python train.py --train_examples=72500 --image_size=64 --encoder_expert_mlp_ratio=0.5 --encoder_conv_stem=false --encoder_depths=[5, 5, 5] --encoder_kernel_size=3 --decoder_mlp_ratio=6 --decoder_prefix_bidirectional=false --learning_rate=0.0027 --beta1=0.95
Rows from block 3 of the image encoder of a small image captioner, named by matrix and row number. Rows with one number within an expert belong to one neuron, the router's apart. Each number is 500 + 25 x the weight over its row's rms, rounded and kept within 0 to 999. All counts start at 0. Numbers have three digits each.
Before each expert's rows are labels from the 100 images, of 14976, where the router gives the expert most weight on average: "responds to" is what is common among them; "patch colour" is the nearest of a few named colours to the mean colour under the peak. Only what is clearly more common there than usual is listed. The data: drawn branching plants. In brackets: how many of the 100, against the usual share in percent.
# router: router (encoder.blocks.3.mlp.router.weight, 8x64, trained with AdamW), inputs 0-63
# up: expert up (encoder.blocks.3.mlp.up, 8x32x64), inputs 0-63
# down: expert down (encoder.blocks.3.mlp.down, 8x64x32, transposed), outputs 0-63

# expert 4
responds to: pink blossoms (100 vs 16.6); two-way forks (86 vs 42.8); wide (43 vs 16.6)
patch colour: pink (42 vs 12.1)
router.4:478491514486522516500514484512472488501473529518505526484527436492454467522511469501500536496471482551514522483463515529526503499511511478546458518495512519516466452497529481484512516450519468
up.0:500534500500456500500435512500520500472500500521500500500500447529500500500500500500500596500500474500574500500500500500486500546500500459475500531500500500500500500500476500500500500499572479
down.0:500500500533500500451555400500579500596500500500500523500500500500500500500500500500500500500500500500512500500498500500500500500500489500499500509500500500500500500500500500500500453570500500
up.1:500405500500548500452500500500500500500461500500467500500500554500520500500474485500500448483500500500500500471500500500499500500587500447500500570500500500498500500500500478500500500500500500
down.1:500427488500500500500500500463500500500500500533471440500500500547447500500500467500500500541477500455479500500500500500500500490500500510526451476500558500529500500515450500500494500500500577
up.2:452519500500500497500500468500500500425544500500500500500500500500500500500500500500500500543420500500500529500500500500539500500500500598500451502549500500500500500518500500501500500554500519
down.2:592500500500500500500486500500500484500500500500500500500500500500500500500534500500500546539500500500500500446500500407432500500500500500591500500500500487472500500500500500500500500500468500
up.3:500485375484500465500500588500500500500500500500501500500500487500500500500500500457555500500498527500500500500500499500500500500500500500500500500500530500500500500494475500573500500463500470
down.3:441500500500475500500590500510500448500500500500500500500500500500500500481500500549500500500500500500500482500500500500500486500500500500467533500500443500500529500464500500500500580500500413
up.4:500500507480500500518500489523500566478500500500500500500500433500499500531417500500500441500500486500500500500500500500500500408496503553500500500500500500510500490500500479500524500524500431
down.4:500500518500525500455500500476543417476447500500474500500500500436505500500481500465500500500500514500500500506455544500580477476500500500500500500500500455487500486500500451500500500537505500
up.5:553486500500500500500500564500500500500503554500500500504500500500500500462500473607500537500500500500500500500500500500500503573500500500466500500500500500474500500500500500500412500500488500
down.5:522483500500438500500500500500500500500500500500500500500500500500500500500500476504500500500500500500500531500477500500546500500539500538408500500399500500500500500500500477500461500529500582
up.6:443500500500500500500500500500487500507500500500515502500500500500500500424500500444500500500500469522500507496500500450624500500500500541500556500500464531531498500500500482500500500500500500
down.6:500512500500413500500500464500500500500492500500449500538500500500500500500529486467500528500500500500537459500565500500456530500514532500500417500451500500448500500500500515500523500500500500
up.7:500500500500474500500500500500500500509500500500500500500500416500500500507500500482492500500500500468500490541581500500500412500500568500453461500500500473534500500500447500500500520467500500
down.7:500482500500500500500471500500480500500500500500500500500500508520560514500500479500500500553463500500500500500500505500500500500436500494487601500506405500500500500500500500500524500500500572
up.8:500531500500500500500472500500500500500388500534500500500549500500517500500500500500500454500474500517500500500533450500500500500500500500500577500500443500485500500500500500432479500500474500
down.8:461500516500500500500540500500500500500500500548477460555456500500477570422500500500500500500520443527500500521500499500443479500500517500500500469530500500500553500500457500500500500503517500
up.9:500509500500500500500503501500580500500500500500500500500431540494500500500466500500452500500468500500500518500437500500500503500545534500508500466566500500516500432500500500447459486500500500
down.9:500500466500500500500500500570470465487500500500422465409500506500500544500500500547458528500500460500500500453500500500500500500500513500500500500500500500500445500500500500491452500500500500
up.10:500500500544503500500500500500500500529500500500500500500392500500500500606500500500500500500507500413500500557518500500500453500498500500514500500500500500500500500523500490500500500500500500
down.10:500500425500539500500500500500453500477500500500500500500571463500500500500550500545454500500447500500500522500459500500500522500426500500423500500500498500500500500500500498500500500500500500
up.11:500500500500649545500534500500500550500500500500491500500500500500500500500500500500500500500500500500467472500500500501500500500500500500500500500500500500500500500500500446500500547500430500
down.11:500500550500616500545500500500500500500500500500500500500500500500500500500460500500549500500500500422540500500500500500500500500500564500500500500486500500500500500500500500500500500500423500
up.12:500500500500500453500500500500500500480500500500500500500529500500500500500500500500568483468422500528484481500492429501531483500478500549500500513500533402524529500500500500504500519537500500
down.12:585505521467500528500487519500500493489521500500500500541382536517500500500500500488500500488491500500500524500500468500500500500500500500527500500500463500470500500490500500490519540500430500
up.13:500500500500544500500500500500501500500500500500500505500518411491500500506500500534500500500400515500500500500500500514500474459462500500580500516500500585500493500500500500500486500497505495
down.13:526500520519500500519500500500500469500457500500500500500500500500500500491500401500500551555520500500500500500500500526463500591500500500500506500544424500500500500500493500500500500500500463
up.14:500500523500469500500500500469500500500500500500497525500548500500500502500500424462500452500492500500500545474475500500481506500500500500545500500500429500475500500500500535573422518500500524
down.14:500500500500500500500500495500500592500500500500479500500500500500500500500479500530500464500569500500429500500500464405500500500503471500500500444500500471500500500500455524508500510500500478
up.15:500500468500500500500500500500500500500500500500500462500500500463500498500563436465559500500500500500500500500500500500609500500500553500500500500483487500500509474500481500500543483430500500
down.15:500500500500500500500500500500426500500500500500500500500500541500500500488496500500500500500500500500461435500593500470500534500500500469404500500503500480471500479500487500500436500500500500
up.16:500555500500500500500500500500500500470447500500456500573500500561500500500500454500500500500500500419486500500500500500478511559500500500500500469500500500551500500500500539500500434500500500
down.16:535478477500500580495500500500526500531571444500485500500500500472500500516502518500530500500500500500500500500500500500500500500500500500500500500500500500501500500429537500500425417500500500
up.17:491500500500500538500500500500500500522587532475478500500475500500500500594500483546500500500500500472500500500490500500500500500500500492500500500500488549500532500500500427500453441500470500
down.17:500538500500534500500500500449500500500500500500500500488577500500517500502500402500500500500463515500506554500500502500500500500500562500500500500472476500500500500500500506500430500553498463
up.18:497500500500500500466500500475500500500500437547567500500500500525478483500525500500593500500500500523500500468500514465518500497489500500500520532488469442510481500541500500573500500500511500
down.18:500500500500500500460500516500500500513480500495500500500422529500489500500500500453506532500500500584500500514500500500500500546436500500500500500492500500500500514500477466572567500468500468
up.19:500500477500500473500500500500500500500500446500500454500500500500422549500500500462478500500506500500500500538500500500500500500544500500500500500500500582500500500500500500395500500500500454
down.19:500500500500500438509500500517500500500500500500500500500500500500500500500566500543500500500500500500500500500500500451500457500500500500349500500528500500503519489500500500533500500497500500
up.20:500500500500588490500522500500500500450500500504526448500500500500500500500500500500500500500500500500516500500500500500500500500447500500500500500395513500500500500500500500415500529460535522
down.20:500499500500484500500500415500457500500500500500500500500500500500500500500535495500500500500500500500547434500500500500584500477500500500484500500467500500500500494500588500500421500500500500
up.21:527500500478500491500500500500500500500500543500443500500500376500500500406500500500500500500500500500500527500500500500500500500500500500500500500500500500518500500500500500500439433500510500
down.21:500500500500414500500540500500500575500500454500500500500500548500500500500500500500500500500500500500501500501500500500500398500500500500439500500500500500500500500500502517500452500566500500
up.22:472500500500500500500517500500500500500500535500488500500500500500500500499500474500500500500499500500496500500438500500500492516508462500500500500424500605476424500500500518450461480500466547
down.22:500500470500476500551533448491513500536500500500474500523500443469500500500427485500500500500585492500460500500500500525500509500524561500500525500500500500538539516500539500487500500485500500

# expert 7
responds to: green leaves (95 vs 16.5); two-way forks (89 vs 42.8); wide (51 vs 16.6)
patch colour: green (30 vs 3.6)
router.7:469477507497505538502474476519459506496514520495522527529509481469505482460536465491533475501462501444515528539489479509461485471509478506504540502476525525548501512533513513519538539464520503
up.11:500522500538500464500500496500500500500456500492501421500500500438500425500500442500500500500570500521500525500500500500500500462489500500482500500500500537500500485500549517500450500500533500
down.11:466500443500500500500500500454500500500503475500500531500500500500490500500463490500500500444500443538500500500533500528500494500500500569470459500495500504551500500500500500599500473500500500
up.12:500500500500500500500500500500524500433451500500557500489466500500452500500546500500500500502500500528509496500430500472500519551500500516500500500500496500500443528529574557500500500492500500
down.12:500500500500500435500500500500500543500492500477500500500500561500500500463500411500500500523500500500500500500500459500500500574471500500402500500544489500500500500500500500500500498500500500
up.13:513500500500500478527500500500552500494500500500449500500500500500500500500500500428500492569500446500464500464500500471468543529500500500518485500597500500481500528500500500500500461500500523
down.13:500500523533500440481515500500563500500500500500445500500500548500397500500392513500500500500490500500483500500500500500500500500476500500534500500500500500500500500486500500500500500500500489
up.14:500500500477500512500500429500438500521500466521560500540479519500500500414500500500500515494485500500447498500500483500505500500500500500500504500500500500518574500515500426500500500500500500
down.14:446500586414500463477494500500509500500500500500500500500500500498500544500500505500500570446500500527468500500500500500500500508484500500500545500469500500477500500500555545500500500500500500
up.15:500500500500541500500500500500500508474500500493500500500500363523500500500500500500500500567467484500500500500531500500464500500500500454555500510500500500500500500500500500500500500475435499
down.15:500500500500500500500500500500500500500500500467550500500551470500570500476500479500538500505500500473500500500409500500500435570500500467500500536500444500500504465500501500500500500500475500
up.16:500500500500419532500500523500462500500500500500500500500500500500500500489500568500500513500529500533500500500500553500592500500500500500460500500500500524500500473500526500497500483415517530
down.16:500500500500500530429466419475549455500515468500500500487418500500500500544500500500500500500548500500500500500500553500500447500500500500500449500500500500500500474500500500500500500500500500
up.17:500465500469500500500500498500510583473500500500500500500500500500531500468500535500500500502500500436500493500500500523500414500452500528500500541500500500483500500500500578528500500500546476
down.17:500395445500500500500500500500500437500544500448500500500500500500500500511500521500461500500500500500500500500500500500500500500500489500500500480546500500500500593538473485500500500500527526
up.18:500500500500500500500500500500500500459500500500500500500455500500500500461500500500500500500574500500500500500488500500500500553500459500466500500516415500500403500508560507500548500500500521
down.18:500500454500500500483500500500500574500500500471500500588500500546500500500500500500500514573533500500500523500500500500500500521500500500500541500500500424500500500527426500500500514500500500
up.19:500500535500500500500431500500500500500500500500549500511475500489489500500500500500500500500500518591500500500545507500500500500528500500479500500500500500500500401500565542556500500500500500
down.19:500500500500484481500500500500593500500500500500500500500500547490405500500490500471500500578500500500500500500515500571500500500500500500500539445500500527500500500500500500545500500500500500
up.20:500500500507500500500427500500500501500500500491539500500500368500500500500500500549452500549500500500540500500500499500500486498500500482551500500514500464521500500500478500500523528500500500
down.20:500500500500532549500500500500488466482500500500575500477531427500566500500500481500500500500500500468500494500500500500500465500500500500500500500500452458500500500522555500432470500500508547
up.21:514511500500500500492500471500500448440543500509500435500545500500518500484500500531500500500500500500500399500513500500523456498446500524500464500524500528493500492532500500550500490506500500
down.21:500481434500500543500581500500433528451538500468500500500500500500500529420500521500500524500500512521500498500500500500487543500500500500476500489500500500500500528496447500517488534500500500
up.22:500519500489500534552500551542500500500500513451500500472500523384500500500471500500500530500486525500562476500489500500494500500500469500486500500492492485500491559500520500500507500500500534
down.22:500554500500500500537483500501539532500500500500500500549500500500473500464500500475500500483500523524500500500558461486456523484500484458499500500523500430500500500500435500500556500440500500
up.23:500474540500500500500500500456500500500500500500465500500500500500500473500469540500500500534500500500526500500532500500542500500500500526500500500500500500500500505500608584500500500454570500
down.23:500461500500514500500500500500568508572500500392517500500500500500500500500500500500500500572500500500500500500477500500499500500500500500451500462500472500500500537500500432489500500500500500
up.24:500500458500500500545500511500508494564447500450500500500500500500459500500555462500462446499500541500507500500500500500531500527500500500500432528500549500542500500500500500500500500500500446
down.24:500509500500448500500500500519415500500500500513500500443500500500500500532500500500500500500500489500500500500523508500500500463500500500397589500509563482519500500500500500500500500500500500
up.25:500524500500500581500500457500500500397500500500500500575500500500500500500500500500500500500450500500500500500432500500500500500500500500500500500500500500500500433500557500500500500500500500
down.25:500500571582500500500519547500500522500536500500500520500500522500500500500500460500500500500500500500500500500500500490500500463500500538464458500500500500476577500500500425500442500500499500
up.26:500500500500500500500500442500500500500500500500500500500571435500500548513423500500500500500419500412500500500500500500500500472500500500500500500500500500500500451500500500500500500500540500
down.26:500500500500500500500500413445502500500500474500500500500500500500500500466500500500606545500500500451500500481491500500512500409545513500500500500473500500500500500500500500500500500509500500
up.27:500588500500500500500500500500500500500609500500467500500500500500488564528500500500384500500500500500500500500500473500500500500500517500500500500500500500500500500500500500500500500500500500
down.27:500500500500500500500500500500500611500643500500500500500500500500500500500500500500529500500500500500520500500500500500536500500500500500500500500500500500500500500500500500500500500500500430
up.28:500500553536500500500500500500500500500500500510500500500454500500500500500458500551500500500525500500500500500500500500484500464500500500500546500500500500601500500500500500500378500500500500
down.28:500500500500500472500500595450500500440500500500500500500443500515512500467473500500500500500456500500587500475500500500500500500500500500500500500500500540500436500500500500500500500500525544
up.29:500500491531500472500569576500500500500480508500500500500413500439500557500500535479486518500456483496545500500500507500500500500548500500500500500500500466500500500500500500500547500500500519
down.29:500500500500500500529508500422443460448500511500500500488503500476500500500508538500500500416500500545473500500500500500500524500457476492542500438500450500500500500456500485500500500500500506
up.30:500500500535540440500500500483500552442494500464500500500500384525500480500500545500500500514463500500500500500546500500497480500500500500500500500500500500500547500500500500552500500472500500
down.30:518500500450500500500463500500522500565500500500491512500500500500536500500500500500500563618485500477500500500500500500500500500555500500446500500554459500500485500500500480500500500500500500
up.31:500569556500500500500539500500500517500468500578500481500500500500440474500500500500500500500500500500500500500500446500511441500500535500516526500500500520446500435500500500451500500500500500
down.31:500500500535500532500500500500500500500573500500459500500500500500502459461621500472500500443500500528466500500560500507500500500500534500510500515500500507500500500500500518500500539500500500

# expert 6
responds to: night (100 vs 20.6); bare (88 vs 16.3)
patch colour: brown (91 vs 26.3)
router.6:489473520501512454501487510505555482506519502523526485521467534526470518431534512502490497468495510518480487499460502470535509502469492513471550483513505458492524540480498452530509474479509480
up.11:500500520453500500499500500425500500556500500560500500500490500515528453476500519500450500500500500574500500500500500500518500500500500500469500500548500500500500500478556475563500500500467500
down.11:500500500500485500500506408504500408537445500500501518500486500500500513500500500500554500514500500502500500500500513500558500500500528484500495500471500500500500500477541468553553500500520500
up.12:522500500500500500500500533500500456500500500540500500500432586500500500500552456500500559563500463500500500500521500500500495504500500500500500507430441524500500500500500500493500500500500500
down.12:500500500500500500454500500500500493500500500500549500555474500500500500500500472500500500500500531500500497500500500500500475500647500500515500500499475478500500500500549500487548496500541500
up.13:500500500500500462500500500513500500500507500500500500500500500500500500500615500500500434500529500500500500500471497500500500500453500565500574522500500577500500514488500500500500500500500479
down.13:500492500500544499500500500494500500500513500385500487500500500500500430500500500500500422552510500500500500500500500500443500500500483500500474500512547528500452500500500500466500500500500500
up.14:500497500500500449500500500500500500500489500500500456500500500534500541550500419500503588500534524549500495500500521500528500458500500475500500500500500500500485500500500500416474497500500500
down.14:500500500500500500480439515500528500500500500494562530521558526500500500465500500479500500456506500534500500500500500500500500470500500452500500536441464501474547500440500500470558500502476492
up.15:512536567500488516500427500500500500555502541500500500500440520500500500500500500500500500500500500500500500500500500500500500528502454513500541536500500420500519500500582500500500500500491500
down.15:500500513500438500500574500519500449456487500500500500488500442500519500571500497500500500571563500500500500498500500500500500500500460500500461500500500500553477500522500486500500481500500500
up.16:500500500500500500561500500500500529500500500500567500500421514500500480500500462500500500456500478500500500500500500466500500591506500557466500500484500500535500500500500500500555500500500457
down.16:500491500500500500500500471500500500500574500500500500546500402500500500500500500500403500500500533500500500500500500500432455500500500500500500500500500500500500500500499500431500500500500500
up.17:500500500500500500500500500500500500500500500500500515500559503500500500500500522500500500413533500441500504500437500500465455561500533500457500500500500500500500524500490500500476498584500460
down.17:567500500500545500500528500500500500420556500500495500500500500497500500500500575500500500467500519500500520500498500473569500500500471500500500500500515500500433500501500522500438500500500500
up.18:500514500489525500500500607500500500530557500500500500500500500518500500459562500500500537500500500500500500500500500500535500534500500445457456500500500500500500560500478500553500500500503500
down.18:500500450500500500472500500500506500500500419566500500500485500500500500500506500493500500541500503500481500500596500523500471500500548500500500562500500538500500500500455455466508500500500500
up.19:500500500500500500500500500545500522500500500517500588547500500422500504445500500500500500529500500500557500500517500500500500510500500500500500528564500500500500406500500500500506500500500500
down.19:500483500500500500513500500500500500533367473467500500500500500500500563500500530447500500500500460500500500500454500491492500559500500500561500500500500497500500500500500500500500500516491500
up.20:495531525500500500500500561500514468500500507500500467500436532545500522477497566514479490500500500534569472500500498476552500500530500533430500500498466495500484500500505483485491500500499500
down.20:529500500530500500500499485500419426480461500510500500486500500465466500500454500500500500506500448500500500515523500575500508500500500551549500500500500500500500459460521535500500500510500500
up.21:500500499500500500500500500500500500500500500500500474500500500462500500548510500507500500500500500500500500500500500500500573500500425500500500602431500500500500405500500500500500500500500500
down.21:500500574500501500500500500500500400500500500500500500500500569500500500500391500500500500500500500500531500527500520500500500496500500500500515468500500469500500560500500500500500500500500500
up.22:526500500542500500500482541537500500500455492500500500500552499500500500478500467494500500500500565473413500500500500500494483500497500500523533500500500500500500500582500500419500500500500506
down.22:500500500500500497539500500481649500504500500447500500500531500463498500500500431500500500544499521500500500492500500500500500500513500490500447500490500498500500500500500501500500500508495514
up.23:500500500500563500500500454500500427500531500500500500462532434500512500464500518515500551500500500500502546500500500500478500500500500446500460481500471478500500500510442437500500500500504500
down.23:500510500500508500500500500515490525500500500530500500500500502455500500533514500449500500500429500543500500500538500452500490500500500490408534533554500549500500500566491500500500500500527500
up.24:500500500500500488500500500500500429500524500500500500500501500500500500529500500499500482500500500500459500500500500500593500500534500500500481500529500500546500500500500537500473573500604500
down.24:500500500500500500500500500500598500491500500500500509500500500500500500455499525500500500485500499565500500500500500488500500500500500500501500500479500466500545500500383500527431500500500500
up.25:500500500481500500500492500464500491500500500500500500500500500504518528500500500500500500500558500535500500500574423502500500448500500500427500500565503500500500485495543500581500493500500500
down.25:500500500548500551500500500500500449500500500500500500491500500489500500500500500500547500500419500500500500500500500502500500474500500500518500500500500512456500500519500500500614573500541500
up.26:500500500535500500521500500517500418500500500500558549500500500459500500371528498500494500500500500500530500518500500500472534500500476500500500476500499489526500500500500499500535500500500500
down.26:494500500500500418500533500500500580500455500500500500500497500500500500531500487500424500500500500500500500500500453500500500569500473500487554496526500491499500500500500569500480500500500500
up.27:500500525500554439500500500504500392500500500547500439445473500500500500500500506525500500494500500500517500500500500500500506500500500500500500500500470500494413500518497463500508491500503500
down.27:500500500500500500500450500548500500500500500500500500500500500414500526500500543531500471500485500500560500573500508500500587500500482500500532500500531500500500500472488500500556500500500521
up.28:500470500500506530500500500500500500500503500536500500500500500500500521583500500500500555500500500500500500500500500536602513500500500500500500499379500500500500500500500500500500500500500500
down.28:500500500459500500500421568500500500500408500446500500500500516500500500500467500500500500467500500500500500500500500500512500500500586500500500500500500500500500549502486500500500459455500500
up.29:500500450500453500500519516482500500500500500500500500500500500500500399500500500500500500500500500500598500500446500500500500500500500500500424531500500500500500457500500500500500509447500500
down.29:500500521500500537500500500500500500498500500500500488558500500500500500378500500429500500500500500500500500500500500500500500511500478500500500536500400500500500500500447501500500500506500500
up.30:500500500500588500500500489511526500457544546500500500500513556477471500486500469469539500471500500469500499500500559500490500500500500500497500500511500396500500500500500500527500500500512493
down.30:469500500500500500504500500551500574500500500478482500500500500500470500500500543500500500506507500537620500472499500500479500524500441501500501500500462500500500500500470500558500474500500500
up.31:500500512500500576501500500500500500500500500500500599500500500500500500500527500500601472500500500500500500573437500500500500500500500500500500500500500500502506500500500500500500500555500508
down.31:499500500500500467500481500500500488500522500460505500500500500525500442500500500500500500500500500500500500533479376500544500500500500500497500500500500500587500500500500535500431500500500500

# expert 5
responds to: narrow (48 vs 16.7); white flowers (43 vs 17.1); bare (41 vs 16.3)
patch colour: white (93 vs 15.8)
router.5:491502489476506524531501532515485493489477494468512501481518509498458493481491520512471474487537453525536512472530533481433532518518489539477480444488482525493488506495463545469485472512460506
up.0:500531500435500500500496500500458500500500500500500500437500500500500522500439500500456500500559500453500500500500500500533500500500530500500500500500500500420500452500485471500455500500442500
down.0:500500500500500500500423566500548490500464500500500500500500572500500500500500469460500500500438500500500500456500500500500541500449556500500500500500429500500516500500500500500500500500500500
up.1:500537500500500496484500476498505476513497500497500522436515500500494500591500504500500500500476500534494500500540500499500500558557500500488471461500500500500476500500525572458554518500500500
down.1:500495419545500499500500500500497500511481500500500500468500500452500500500500615500481499500500552500474500500500513500500500532500415500500505500510515500515480500528492500501502500513500516
up.2:500500515500500487500500523500500453440472501500600500500498500500545500500500530498500500509500500500451476549500482500500542500500483542500497409500500500500500500500500522500500532500500500
down.2:500500500520500471500512492442478500435500500500500500500467500500500500500594500500488500610500500500500500472500500500432500506504500500500500500527500524508486518500500500500500500495511530
up.3:500500500543489500500500500500500500473562500495500500500500500441500500500500562500558500500500500500500500500545500500500500500500448500500500500500500500500559500500500572500482500500500595
down.3:500500500500500500500500374439500500513500578520456500500500500500500522500505512498500500500533500500504500500500500500429500500496500500500500500500500542500472500500500464483500500500500527
up.4:500500500500500500500500500531522500500529500455500500503488500496447500500500500500551500474500500504500500500500516519500500522500495500413500500500500500500568500485553500614500500500500500
down.4:500500500500473500500500484527473500500500500567449503500423497500500529500500557500500500500461451500471500500500500500500523502475500515500488500517542561500500500500500500500564500500500564
up.5:500500500457519500500500497500527500462500500500500500500500500546500500490500544492500500500497500527500478500500500465500500500509500529500500500598422500500500452500514500452472500500530424
down.5:500500500500416500500500500500500500500502500500452500465500500500470539500500586500500500442530458560500500500500500500500500500500419500474500500500456500501500500500503503500500500500526500
up.6:487500500500500500500500500500500448500500500500455500538545418500500491500500500475500510500500500518500500496500500462500539556500500500500500500500500473500628500500523500500500500500494499
down.6:500500500500500500508500500535500500500534506500440500500500500496439545500546500500476500500500500500500500500500500500500538500500437500419500500500500504500498523500500500500500500506500613
up.7:500437500500500479500373500500500500500536500500500500500500500500500500397500500500500500500500500500500547500500500500500547500500500500500500543500500500500500504500500500500518500500467500
down.7:500500500449500500500500500500500500500500500477580566500500417500500500500500500500500515500500500500500500500500451500500500516500482500500500500502463500500500500438500515500500500500596537
up.8:500473500500501500500500500500500500500500500500500500500500500500500500478500559500500500500500500633478518414500500500500500500500500500500500500500500500475500500595500500500500500500500500
down.8:500500500478500490452500549525500500500500500500500500500500500500500510500500568443500498500500536500466500500500500500500500500540500500500500506500500500500500500500500500500500500455641500
up.9:500500500500500500500500500500526500517500533500500500500507558500469457500498500500500500500500499500500500500500500500339500512500500508492500500500500498500500527491500500544554500500500500
down.9:500500500500500500500500500515500448500496500500445500500500500500464500472500500500500500491500500639500500557500500470442500500500500500496500500500500500500569500504500500486500500500500500
up.10:500500500500500500471500500500537500500438500544566500500480500529500500485517500500500505500500534500500503487519506500473500500500500500500484453443547500500500500441448495414501500541500500
down.10:500500500568500500500500500500433444500500500506500500500498502500500500481580500500500500500500500500500500500500500453500413500500517500440500480500500500518500500575500500500473489500500500
up.11:470463500500500524525500500500500521401500500555500500500500500500500500454500500500533500500500500500568500500500500500500500460500500548500500500493500500500500538500434534437500500525500500
down.11:440500500500500500500500500451500500560431500500560500500500468500500500500500421500533530500518500460546496496500500500500448500553500500490500500500497500535500500514522500500466500500504500
up.12:500500500500585500478500500500570500500466500500533507500500500500500481500555500500500500545500500472500500521500479518500475536552500500500468500500554500539500500526484500500497450489500436
down.12:500500500500500500500514500500457529500545500500500500500500457528500521593528500500500544500501500500544500500500500500500500483488500500416499500500532500519501500594498500500470500500500500
up.13:500500500500480500500500500500543404492583500449500500508500500500579497500500500500500500500496492500500500500500484500500500500500500500483500500576465521500548500527539500500500488500500500
down.13:500458500466500487505500500500387473500453496500481500500492501443464500500500500500461500500518500500500500500500500500507500523500500519500549540576500520500500500500487500543500515500500532
up.14:500500513500500500480500500495500500501469500500551484508500569575500500500488500500500546500500500500500503559510500500500476500510500500500536505522500500500524434500540498480405500500500527
down.14:500500500500500572500453500500545500459466500500500500506500585467500485476492500500568498498500500500500500543500500503500500500500501476549500535500480465500500500456500500500538517500500449
up.15:525500474500500478500500546500500500500500500468500500500500508446500539528454500500398534500500500500500500500500520500487542500500458500500500500500500511500429503500486531500500534568500500
down.15:500523500500500500500500537500500442351466541500476501500513500500500500500499500500500500500500500500500500500500500500500500500500495500565500500500463500477500500449500506500500500500500500
up.16:500500500500496517500513500500500500500500500500408500481531500511540500504433500503500500500505500464600500457500500500500551500518500500500500500530500498459500500500500500563471500500500500
down.16:565500500500500465500500557500500521500500490500583507572500500500500500500445460500482500500500500473500500529500500500500500500500500500500500500500500482466469500435431500517500500500478500
up.17:500500500500472521500500500455545500496531500500500500501500500500487426500485500500500500510534500488505500466500492500500500500500495538416500526500500529461500541500531500500605500500500500
down.17:500500503500500500500457514470624444500500500510500500500500576462478500500435500547500516500500494500500500500500500500500500500500500496494511500451500500500500500474500500475500516500500500
up.18:500500500500500518500500464500500500362500500500500500500500500500531500500500511500530430500502500500500500497556463500500500556500492497531544500500500500500500500500494500500500542500486500
down.18:500500387500508500500500500396500500575500500496500532500500500500500500500500500500500500500525500500500500500500500546470500440510484491500500500500500502500455500500500500500500500500500500
up.19:500500500500422500500500500500546500500500500500500500500500533500500500500500500500500500627500500492500500590500500500500500500500500500573500500500500500500500500500531500500500500500500500
down.19:500500500445500500488500500500500500500500426500500500500500454472500500500500388500500474500500500500500500500500500525500500500500500500500500500500500395500500465500503500548500500500500500
up.20:500500500509500496500500590500496577477500518500500500500500500500500500405500500505500500500511522500500500500448500500459508500500500500575500500500500477500531500500500500500500469459533500
down.20:500476541500500505500500500500500500500500514500500530500500500516500500529500425500507500529500467500500500459500412500500500500579500500500444500500476461500500500500572466500476500500500507
up.21:500559579500500500500500507500500500500500500500500500500500500500500500500440460500500500500500500500500500500454427500500500500500500500486586500500500500500542500500500500550500500500447554
down.21:500406500500500500500500500500500500500500512500500500500500500500500500449500500500500553500500500500500500429500477500500558500500500503500500500436500423446467500500500500500500500500500552
up.22:500500500494545500500500500500500500399500484500500500500500473500500500500500500458500500445514500522534500500500500423500500500500500563538507470500500500500534500450542500549497500500500500
down.22:500500450500455500543474500500447500541463500500500500500500500555500500500554561500525500473500418500500500465500501500500500528500500500500500513500500500500500500500500500500545500500434524